From a checkpoint of a small image captioner: encoder norm layernorm, decoder activation geglu.
Rows from block 3 of the image encoder of a small image captioner, named by matrix and row number. Rows with one number belong to one neuron. Each number is 500 + 25 x the weight over its row's rms, rounded and kept within 0 to 999. All counts start at 0. Numbers have three digits each.
After each neuron's rows are labels from the 100 images, of 14976, where the neuron reaches its highest value: "strongest on" is what is common among them; "colour at peak" is the nearest of a few named colours to the mean colour under the peak. Only what is clearly more common there than usual is listed. The data: views of escape-time and Newton fractals. In brackets: how many of the 100.
# fc1: MLP up (encoder.blocks.3.mlp.fc1.weight, 960x160), inputs 0-79
# fc2: MLP down (encoder.blocks.3.mlp.fc2.weight, 160x960, transposed), outputs 0-79

fc1.752:509496466506489487501519515513431497513550544480521456512483479491522514491548465471468511500510515531512505507479531527528492471482437466458516507535516504560535501498486477509491508552523517506517530534455488485528477464496484507482474515
fc2.752:517495510525527499510467499509534501469505488516511523497484497464474477489484487556491490508476455489510467523514478491514484461489512481513579526494508542450490494505518498477517499519446495490505479473533506474469496478499448500529516468
strongest on: earthy (50)
colour at peak: brown (74)

fc1.343:508533519496463525468462547491462491509538520543476479518487487537501507511478516534474499525513510493477553519501523481487506428458467501511498493509520520500533504481513463489505548541512452525472456457500513524458493491496482449519465532
fc2.343:514503494484500489512515491485507452499471509484497500500525501499474499537525526523487490492516511485492466477515493511495514514475508518529475490483491481514466494511507543530495494527511502504506554517459499539517477536443554531497532495
strongest on: dark (72)
colour at peak: brown (53); green (38)

fc1.384:489524484512533529562565486460520481487458478547505499509490508494482506479463481481503493505486496494519499503489524470520477533525508556498487487510506530471476473502536485497497474476528482486520495493538480543542479496514515521493555519
fc2.384:500494491515474529502466529531427523508503530499497497498487496467517485520524509519506477523488513492473504514523507479464532519534499541493491486535520477494510490512555526542468479536522482527471502525527507510516495458487481494530488471
strongest on: pastel (100)
colour at peak: pink (49); grey (47)

fc1.351:486530505508503473518479545521490478478495494480504506496511502521493508487477515489487557482514552528526527450504454509543473542517503508511506475494460504487468517468513521502562506523513502514434466489506483537519498488510504511497499506
fc2.351:504490428521502538530482489529508532477501468491487500483515505484490456496499469469515459530522455478478531469504516485494552497505488509514505480542547552531478496494528481502480544495491479548527501509537495502473551510468502491500498487
strongest on: earthy (92)
colour at peak: brown (62); green (27)

fc1.256:451499523490496504511510495459526489507524570490496549481537576526467499523496505494485533497511491506526532510494529502499486502476524493466529538491511534490540515492478546533472459483501506485469517477465487550515481489540475536483480459
fc2.256:497494470499520474532528488533524515518513440535511483530465492490512493493490514528511542479506523488467475503463487487465489506476499541493508476530538428521506480502510549447536496519524512490472447484487499493499468513496504495519541492
strongest on: grey (58); pastel (42); Julia set (25)
colour at peak: grey (82)

fc1.101:538483507520497491448535497524498516520506498495485464504526493491485511512493503481500503462493489506482515501458493513478472513466510500494486464511517540475504487509536550489484523553521535473503487432512474520493497483524503510517516540
fc2.101:434516487503521515528448534504481501527501515460513456492502501488552480488463501467490536540512461504498496493514490462492475505518450503473497531490513522462525496522508515490515492477508442542500509546544498534491473490461534514489471435
strongest on: grey (57); pastel (34)
colour at peak: grey (77)

fc1.140:520527487531527510537504515522445483477505503499535542499474507460529480504492484508468522533480516531494487496461470471540540580495490489576499532509517497469484472511477487470486493491503541476495477481514509513493519509475489549508502473
fc2.140:454519500447531463517530481496489517490481494500501508522489485500507494473537505505504510501497471497527509481484543516492537496516478492479532488463471526517481508524569527534526470489529453451496478486499498499512438580496496504492479496
strongest on: pastel (74)
colour at peak: grey (84)

fc1.247:520515521482505512486501472515467454461504508470481495505427512546497509516508488492473478485517496512575487516498552482488501518482443529511476492519545512537474495503467472477519514525523480529480473526492509492566524503494527473518530457
fc2.247:508470497497483517499491542483498499503485478529524468536493469504542479489491506510480471514521519493538529566508465450496479533507550502518487523485456471494469478490471521456493535494496489500506529520477489485495454455513477503476492531
strongest on: pastel (38)
colour at peak: grey (48)

fc1.54:505466508482487541493541500495542511520479504473462535526482467520474512503513540523532470513501523502499466470505514470487458499538511498496519527546498504453472491506463465522467469501439543543508498502502512509480528469517491475522506548
fc2.54:473500539508516498470514514490447469500511516535504503460507503513534498537477444499505538456526482559534526508511521521497523472527532501512445494455475474501507479501495520508515507523540481481487525478490464499501517508505469496508476494
strongest on: cool (39)
colour at peak: green (33)

fc1.456:508481494456503529537486504504494438534514485504507496493517529541525489498492473480478484490506497493495509518564499526481485490475521502448497485543521527495515484491489471444497514488502487517460509501524484546471535478484479511484495564
fc2.456:507497519504491500506460485464502554510468492505512499431527493494487500524491493542506540507496491497467501472484518539499508511547535505482534523449465492534488497498526510508501546464477509539554526540486489464536495533482502507502525525
strongest on: cool (56); vivid (44); Newton basins of five roots (32)
colour at peak: blue (56)

fc1.32:490533478484489471469518532504480480468476515495484582531480492509507483547550442485524465514505530485504511459519471514547530524526487474492499469484477527496534530494513498532497471514534511534515518507497510516437492474520537531514484496
fc2.32:487493521447502490514487472512540480532500481529495483449467512506468507493478504526485498500488451521515500492533560470470519504487537494513472507477554515499510479491495452507489552484527537480453530531503463520521562516499487494476552530
strongest on: cool (55); vivid (35)
colour at peak: green (48)

fc1.412:498504465455517472470517502496452510514471484418524492498459531464467529467517490488479525514521612494567518527496510500497501528538516488464480466519508508492517505538486489505515463478465486519539496517480496491515525497503546500525514504
fc2.412:519489515476485527489504511532487471475500517515449508556479466526530526491469504559535457472504509526459463459495528502502486510477501492498496545480526523492472484539495541451505494507532504462511498532527472471499516467485461502508474466
strongest on: warm (72)
colour at peak: brown (63)

fc1.676:508514509516474470484460503502481530491479512499492515573485556459490504488520476496544529540450548552501447480502482498515492489494476463448505483498487521494439526506516522526495478508516466494494557501515482521527531497475466500442471509
fc2.676:494456540481518504550550494506505462522501497546518485460520489510481487460489489464496504467516454447511526498512520513457513537512510537547516490492481488495487475493497477520528515523503474534521440484499514484500474514531480465543513460
strongest on: cool (95)
colour at peak: green (29); cyan (27)

fc1.475:515487528508505459467527534517487542525503513482493516525531485526508552477525481480510461462530547495458489511497469472549464481474482476526554534513485483480513456466500511513503512496511523449464482481507515487506499466503529524520501517
fc2.475:469449461488512500485454469474495482509495469481493480524497536455493495511526490498491491536456461518515472483556483518466517480491497473478528516490523479485460532527482495468481507469483517459509454522517513460510492536511505466506479494
strongest on: warm (48)
colour at peak: brown (85)

fc1.226:512535505478501515491531548440485548474483512506465507500465473485482460514542517491460476497463505500513481507479561487495507490505546505448472462490532484509503463467467489481520503509510538507493478551489473514457484520501523556468509500
fc2.226:417476499500500545481528517507509516451521492482535501489492537532516477496508509514542488517536501500521527497520511483497550530498488496514492480507514491493493475542511481488506476512490502487514509522538510517494512463501465529482518539
strongest on: dark (76)
colour at peak: black (82)

fc1.188:511507461510508534498499522512503517515476448487488512485501522551535494499509453458492487519489490522505504482539447486444522529511523532480502473481486482523536487495457481496502503504489546488529537522475481478469537464527507487502548462
fc2.188:483492489487507499514455502511497498469527550515504495474465495457540525524531517516510498480478584485513492500497498468467510478500538483494473511563495489489476561502517471476518466522550452483505530478527550516501480497528470515498493486
strongest on: cool (91)
colour at peak: green (68)

fc1.342:486496505475496533524477487463453518464455527534520485509496494520478506504471495479480515527516496472465509465482514451522522540477506534481492525472499482540538512487531482487454496534535506544540504450486534537452485508485502488485484466
fc2.342:540490490482535535519452535494494498513498493503474504519459476494480550506522493561473558480517511461484488531481547530496531512502497490488478477536505507502460465489514473551465482530494508474488500454506495490473544481476539527510490511
strongest on: vivid (100)
colour at peak: purple (63)

fc1.360:506492492428494558489468553528505506517513520542467544478546492505491505476470496529474517545485503514518556503494503487493456492513516515529540495465529495508500539507510499568531490477494465468516519498482531534475510470483538502490485520
fc2.360:515473528514474504472494491472479457525481523497535487503468503522496495485498460470502526481505478494519505469532496535533519524532474476523504537504486482512496512481485493467511502474473487499524509524530502481563492537472500467520470515
strongest on: cool (75)
colour at peak: grey (35); blue (28)

fc1.685:519500467508491524535479520515470495477508458524497548509490426475494481500482513510494535484499535523503499511550514465508507459484464536476491558499502538519499444524501515490505489481536547473530504459510529486515492516528484518488469504
fc2.685:489489490537517513493496465495492519476498512463507491521477543483550530503523527534492505454496472466447528474492476525483516519554502466505491491500497481462518512462468460506464523532505448454480502501483441518485526486505507479545510494
strongest on: pastel (86)
colour at peak: brown (73)

fc1.427:477514512488490526479498460490465460498507475502519475511525458489522511482468502502498489500462547510519505502461505471536505552504522504485495495525543523505490527524505506514469517489490480429506467505511534558526535489505490505565477551
fc2.427:502459492470498521485516514477540534510468541497490553488494556495479481505528521499523530478494506466497483510465475569491494517496452511549526494465480449528478468483465540465524496538529503526495514510498459494490516477514533502513482515
strongest on: pastel (100)
colour at peak: grey (85)

fc1.616:546461511430478559492487550479503498508520465513515485464457456512509467472535488495501508493454462509532528491520550510529505472501522515501492502520510481532476509483497488494489494522469530484517514469520472516480480541516538524520465456
fc2.616:495488525513480486442472492486470416525495517484519528521535493501469500484444508496480482461497517462516497480527473534534504477502472507509502513495500528494528533557496521503502483502501519511481487516536471497481484534502514488521498518
strongest on: cool (70)
colour at peak: grey (35); green (31)

fc1.286:524534492495491458499478533476483478483474473502453518490481494484510511491470492501518499493522518518504475477498488464517546507517474495546505528499503515515520515519491487511514489500500499492495497530481491489498507500461522499527516502
fc2.286:468450539516463481489513487473518528478468531500481455495504489526478489508494531553495536514498471526523506529528462506494478499484510506517452524479522526490482489510531493468487508505456479533478480484497479558504506533521493482472508509
strongest on: vivid (63); dark (33)
colour at peak: brown (78)

fc1.460:544493503487529513515514491530460483469555488501493450485485485448514497480537490455502495498465493506533533495492531449476487555502486532511514525516506487513529510525456528474527519473485496502440498463477479505520499459515501502529511498
fc2.460:457481474525479513490507492524512541481454526485537554482492515515535565491509504497478494517512527502483481530517477513516488498496523485517449505492511480497461517476514513531528519515521529509477500488462528470507453495417536477459481507
strongest on: grey (82)
colour at peak: grey (96)

fc1.442:539498469535494508516562470528463468512522478465504490487460515454489457475484488498500515472492507443509525521499502495573479476488482524502526491536475518486508500487505473480519500506500466531516512488501498480493502496482512467477462508
fc2.442:476552495562485493516476475506534541518509472512531487488459505497538490494495495507490482504516438512478518500524463482475541495512494483544511522520521491472485536510505456550454529513455537484475472501512480494487525469512474515504518444
strongest on: pastel (98)
colour at peak: brown (93)

fc1.217:500525482523534542468526484543482479513464509527483530458511550524511510476513517503559515465493479556493486512512452482487495529488545492520491511468518513504509465470533546518495493495507505475511485469496510507532489518501468477487460489
fc2.217:503502493505490507522462506524498528503576507483527516577501499525505472491486529493499503542475452470469495494484532518542500439549524530527489510552476485445512525500518480495519510494516477463515511523487502526506493479537498495508540512
strongest on: pastel (63)
colour at peak: brown (71)

fc1.333:515515469466519504456562528485484470487469506508475546484493503527523482525492455505451484523470523487532469501510514500518509553470468470487493470482507538500482465480483503528490505493494489493541499507476519473473515488506507522472523527
fc2.333:529543506491517527474458488485505513503487456497526492463474466520485475502503533485527530529466522510504516508478507499538466503476508494509475496522484461461566495482495509482551471501511505461569529499501515519509522470484484477482464514
strongest on: cool (93)
colour at peak: blue (52)

fc1.346:550535491510470509536530513510488540489481490524510501495494484567521498556520465517517535487481498495498494515526512547481521520512542501456562502537500508523497495531481513497472518518468505516474518541545492520460472510498453478490504491
fc2.346:486502515467481502497483515522514513484510490489470499496493543477491524544520473477515537447553504536525487523486496425496485504464462508521497526474537477479497467498482533499541485460526497456484489544511548472485492479509480549489504460
strongest on: grey (43)
colour at peak: brown (48)

fc1.359:545480508550485523528515518516543526498514501500440506544510497520493496499486480487507494515554480463487499485530461496484499474531520463455470497530488486545506507484428491514517459480503500513531516502471535474508533504503518482499465516
fc2.359:476569508492502474493464496459518526507516491516524496492494485482544509454542500496504509441465516525498483525514540508478496536491493535521494483459527499518466503473493460532499461483529505499482528500534437488532525507535478498522495526
strongest on: Newton basins of three roots (58); pastel (55); vivid (45)
colour at peak: grey (50); pink (38)

fc1.471:522524529506525449504501473516489486511505507505485470503493514508492482533533521503487487519519498466530528506495485501541433500478499469517522475526495525487544459500516526504520477519531471516489526481512460563484497524506465480527475501
fc2.471:494487481503488495451515483542509557476528534499502482497504517489531501477477447500491498504499464503476459477523497494468516508525472503443518550554505502472501529522467480544508520511472522484497497469476509452481492487522512511514538479
strongest on: pastel (48); grey (42)
colour at peak: grey (69)

fc1.699:466471486483519518534461504493489488486517496519505517492500510464481453477501514505499513491494530472498487474471518510531482540477422516480479472459542513502488526523481474492489529453488519533516480497486537496491474497494514502523500506
fc2.699:552498503482497500477499497487474539513474528495497496495507486500546522472512501478479514498529483516487498551561492500438528490480534449547505511543444487512472461491518474496523481533528484501503501452488459476498499491481502472463516485
strongest on: pastel (96)
colour at peak: grey (81)

fc1.436:541515463437477519517476544483479506496529506536519494494509559500441510462487518491531481553517534467536472532484490460478537493471518448497467525507515491478455518466506490476495511513552524549500511528481483482544522487528511516479451492
fc2.436:513502476561526505485549482533475484484515433469484519526480422473490484499523496509491464445485443501463518512536501509471514460493449521551551489484502480493545481493513508538513513519462513470499483487479501502483501509512513500476510504
strongest on: earthy (76)
colour at peak: brown (79)

fc1.22:514469495485476515500520541526506513514458526481507519554495486502490530500511512490517475497495519500517485515475503497532493552506474449476529509538497519442467515520474493513488452469476481543507483478487544534492535442541495458523505510
fc2.22:468509512496516519486484508485487462518482542552455510506469502508507459513452478494499487496498500507522477487521527520524513513482488535516481497465471485546514441473546526494528495475480532506565524471475504506492533496471493478463496530
strongest on: cool (80)
colour at peak: cyan (39); grey (38)

fc1.519:481523510514481476547465517480486513501449494534450506497550491504497528518499518478511500472463510510505506483541489494490474475498477520489539494547488536519490470480502505489522514478470475525475552503521452518496497521502495439461498478
fc2.519:507482496538504522452513503537534486513535528494507486506507490492506496474486467506487488490475528492536478545542486489465486469475521536505483476467482497504535544539502525518491510527530483519452463479491534491470476507461507548538490493
strongest on: grey (79)
colour at peak: brown (91)

fc1.432:484500506516492484492472527479502531501522497496520494526505557502472514513506552509497550480518473496500527508504529475528480489471486477529517444516521483445497502482466493471501478532501503499489476482509468496499507548541500486526478479
fc2.432:524478467486518470503503510511514526504464498522484494466489467470492480489498486484560515491516503522462520484524484502497499527486448516505487499506509465528505500478539518531477513460501535552482526476542500474504491523498480460493482453
strongest on: earthy (97)
colour at peak: brown (89)

fc1.86:486521463489481512520519483523495525469515468505475509473516531488459493508475507519441491511490509500438481548512525452520512517500505498501481530507479477493523553537471479474459475480477506495487463446513507470522488523496543488520505487
fc2.86:510484493495511490506465482498532506516491498468526479506477450489491510509526568507492524458522517464482528499552474538447482516534499518494489484444515484490461493495490511478483533519517532511480497477480538505490490520525523494480468463
strongest on: Newton basins of three roots (64); vivid (64); pastel (34)
colour at peak: pink (26)

fc1.742:572473459511526513514489543546487470519491518484474516489557508510477482466504498496537470478522499501514500490526505528494468483474532525477504468526551462507497486453495479482505474477478553496532539504463508517497502500484509483512509495
fc2.742:474525492491473525487475479501533523500516540465481490535502491493483438543509473511458534516489477535554509489475504481504518514519493478521487506521505501483506525485492534473478478476528519545481475482523491487533476485503487468467471495
strongest on: earthy (91)
colour at peak: brown (96)

fc1.245:543527459470497497492508526467539485517527498475459556487458471478496525522467480522480482477495512455493519491487518512482505517513530521500503525529510478518503525538479455455511537477455546511481516531516501494483471489512504524514571515
fc2.245:498508551523516497495448515468495513549489526483548502491474455493466479448508488507520440526515456518494483509482497481511502528495499473487514507526523505507511455492504488535481509505558537476481503484450479493535506491530484491502448485
strongest on: pastel (89)
colour at peak: grey (84)

fc1.669:448501521496489519541502529480489508526477500537483468487540507494509439542532514511527496492471516498543468502508464496468458520480471510500497474501503476502499548474546513495504484500485495480454495522491498527472498492442539539538499477
fc2.669:526490468492543494522490468522515460495522544426504487509486497523467491495470472483534503511522504491482521554515512512490557487495554523491489515531502456499472495480487511476501501497524478525548469471484492468498477494486501520503494521
strongest on: vivid (100)
colour at peak: green (71)

fc1.16:486500491491513476467501519468487491508517536482503577493491476531504529490484504430491551514522500464549542501491477480507492519512461491486538497483484547534506469499571470511506482517513505500491456505469501526530491487504565501508484474
fc2.16:526462558529463474552502446500507480488492468514482463525497519482517523507491490536488478507477474528501466476530503485524509505528511482476480513530550538479516513480496502493471526507483511518524511467520507493462562508526455492479548522
strongest on: grey (79)
colour at peak: grey (90)

fc1.107:508524479482490512519490508525472497524503496528501496490514555505491474454515535487529470494503471491513491512519479455495515492482482522501476506504463484529543471542485530535497492517521497511476487474496471489521516512468529525526495526
fc2.107:506548490509464498547539481498493478497506509513554500532475489502534527525488461504541579539504528482483514473481519528456554510515519452497496501502478505482459500485502470473525502473550496482504485513512462564476475474527504467501485462
strongest on: grey (75)
colour at peak: grey (91)

fc1.709:532510472505461458504497479563454529522514475535512495497439478498453513538480464431466578554490503496480511495499467524492502453485504534526489521512474504487511536539468513522449514512448528557488514489493493463491465507507502509513493507
fc2.709:516502505510512482510500478516522469508493545495462474454529517477511531493516512504527515539507510487503456513515450472528459518523464500481462539505508518547475477500449499509509482500474491471574532516494516532528501469458478496513489495
strongest on: grey (99)
colour at peak: grey (95)

fc1.307:533475552506493474500503507518496512511505441524474499485499494475464527502508469491539447505509490490466498447519498500520520443484488495489480499480473497497479520486443532506489517506451509496504530519515482495525504490508545496536508507
fc2.307:489525470506480529497507478487522571462491518496509500508490509466527484516500515479513538487451478526495504524517518542522533500482487495509484565527497486492456525476520495512465510505476486486472474528501450502496531465474486470520477495
strongest on: earthy (46); pastel (36)
colour at peak: grey (87)

fc1.510:509485449504469485494489525478471505477490508501476536489471548522518466487503481478504465542552501503535471490505498491481494516499474517464515507489498460424492518436537481517493512475492496521506479501484507514450506476509495545489515517
fc2.510:511517514510518515525511482503498534518545517489500508502500484499500518515469490531472508458498483519502527476508497515459506512524506501507486470546509528541464510512479508528539488501542501449501550473528465516517503515508514485479532481
strongest on: cool (83)
colour at peak: blue (41)

fc1.145:541440484472448540470481521542530505503512474532491491454513513534499540543467482516469506490473478493511456480457486473507510493520470501492509527495519515483500547521476510493473477511506478457479470517542542478494489470461528511532522476
fc2.145:503498497529518492464497506481494505559481527480496522480531489513497527473503499508510518477506503494482531535487502533487438505481499521501487498473471509491523498487493494478481466509491498516540481519488468487517490435519490557528450481
strongest on: cool (64); grey (35)
colour at peak: grey (55); cyan (38)

fc1.453:530509512476486533509481509532528484541490513500430491528507553522479471468474508486482515497503479532532482503539465453476473497532453479541537537528498482511538561513486503536515501503512498481477502493519510476499504504502505536524477541
fc2.453:438488502535527465506475520520495492504472517468482478531508497532513456511471539571541503533456501500488524449513506505491466507511547537531511499526510493477456517493476470479512503502470487494473500491474474513532480520495467523520525486
strongest on: vivid (100); Newton basins of three roots (30)
colour at peak: green (91)

fc1.388:532497477487512495516551526509501548451533506509493560490473502480512510499519540589498489444467473518475508515467460490541531481485535479515490504473486485462526523506454502522491538518495468478507477521472488511502535507483467472507503479
fc2.388:472495508489518492459493504524467495525484499465537469501505536464508475512509487482504500539519525495501497520459497498481498509486480444480497476510497504496523475515480532498497479531506549558538517484505495552499485511513461548488458518
strongest on: dark (70)
colour at peak: brown (59)

fc1.423:484484490536491543500492533515541470510485509503510516485478482520488486510560493517503456494457525568522510471519459492527544465535473492490454502502497496481510544452493460530506482499510501524436486541505521510513507539521463478488513485
fc2.423:491499476456466507499494499515480526497459471496499520521484520482506494512485513511528507534508509484444498457537451511480501483501465483487516474492558451524469441541505504483500508516548511524533502503483491526500443487509487491490496518
strongest on: grey (49); vivid (42)
colour at peak: grey (44)

fc1.156:522541491482493492546470493468478491456505513498493532512469487442495509503459528516526486468522472513516457499467533522531535514468459502535487523496477463487510492512499488497515508482531518502489517541488538503539538493431430526491560473
fc2.156:456523535510509524499523466499523533452494487485506528544455456499506514501582532528473477502503498490509506498502479507521484514511517528508476483498523512510494468462517483521475501482546495483506478436520448497512478511507534485479494480
strongest on: vivid (85)
colour at peak: grey (53); green (34)

fc1.586:510510508469531490472494563509484470474492499530466522486488480465488536465495498533473486497512473492487495525482476459565487520502521493525487505480544483513472513498516531508485541498519532490492495487504538523504512473443546455542528511
fc2.586:486520515532498547459511473507516527554507535455495474513494512535496467523525492471506504504467531500498491495494516529460501495485454548515513539482475514497469488516522475507520504469488502499543505513501470517534472501524471521503484524
strongest on: dark (49)
colour at peak: brown (93)

fc1.357:501478487513500570500502475469511489475480473508468532484496504537490513513502483492507470511521473480498522519481476502441482511457506493503470493472473490511547494492503463496459469470524512469536504508472492510497541466529549490499558505
fc2.357:537523498496470483450478509451488500522454484466507488503498504522532479508464515494468515474513548484472505520526516497518507522491524474476496470547519508544479547480485495475555479501457503507474497516517530492520484459511477519524523490
strongest on: cool (70)
colour at peak: blue (41)

fc1.209:511483516455491551500529534528461526492498519481511457474494458523510510485505490532514520474514456459498514519495554481524430485516498510508467551485500490515519488493482480488508496474511536511484535480521488523534531494499499546509519504
fc2.209:500492523555546508457486488505538500514489460505510485544513509508524516523520507443449489503513518496495537506481469527460523510504540514521510459499518480499514478517528484515497506485502478469526522517504513537459484503516470471502463482
strongest on: warm (60)
colour at peak: brown (66)

fc1.707:509500500494522456461524563470502512509533524510536523466492485479528494525476455481477458493473486460491508492483501516512479483511490556509500477487495533525479536475560517509549540505467494545498492515514504526439486465488508521493523486
fc2.707:483491489494524499525454475523520494505500524538528514489462528461485540485523500540477499512459485532524530474485520536469485491485523496472541498480534496464475503477481478500493487420521562466495519475479476511505529529521472529520487492
strongest on: cool (82)
colour at peak: cyan (36)

fc1.46:533544463466479497516473500521493488492482484500542512491523459500502488540477508505511494459511469499452450532521532494511498471506495491536504540527454504471529519536507462499506553521539513506448502523527519514542538539488512451510506549
fc2.46:498535441571507502536540515502487496501484518490534469480472524488491492501514509517483511508493490545475548472500503555469544522533488461492530482476507533548475503500479499501545499449509483474492502492493510523502520452478484486516501487
strongest on: pastel (76)
colour at peak: grey (70)

fc1.495:503484572486423498486509504501493534486489487526480476526539492519507555512501508482519498522467482501484481434481472481497485527548507519518531542516532459507482481497499540528498495514432498486490491517460506547532480535513522480536496454
fc2.495:500502502493514493474478498526502476459527482508523500477510466482514514525460471482462502449533500536515465524490527484515472521482449463502511514524478537491448483473531492482497507520530491521533541504514488500465524495467500485519477492
strongest on: pastel (55); grey (43)
colour at peak: grey (79)

fc1.141:543481527474522500494440487505542513490538560505471527487502569516499475446557514505526465513468481505537466517536527504480479474511531496517532527532510481499492528505492499543476518518476468532521468485524476496484494499522479484554535486
fc2.141:457522514474514472496494546502481510539507498496500485505446466528549485516450455509488510477509481483456562547489437522499500488492489467515457499468495560504478497493516491493533480512550535549482506504489483497493498491497517505450502484
strongest on: vivid (75)
colour at peak: green (77)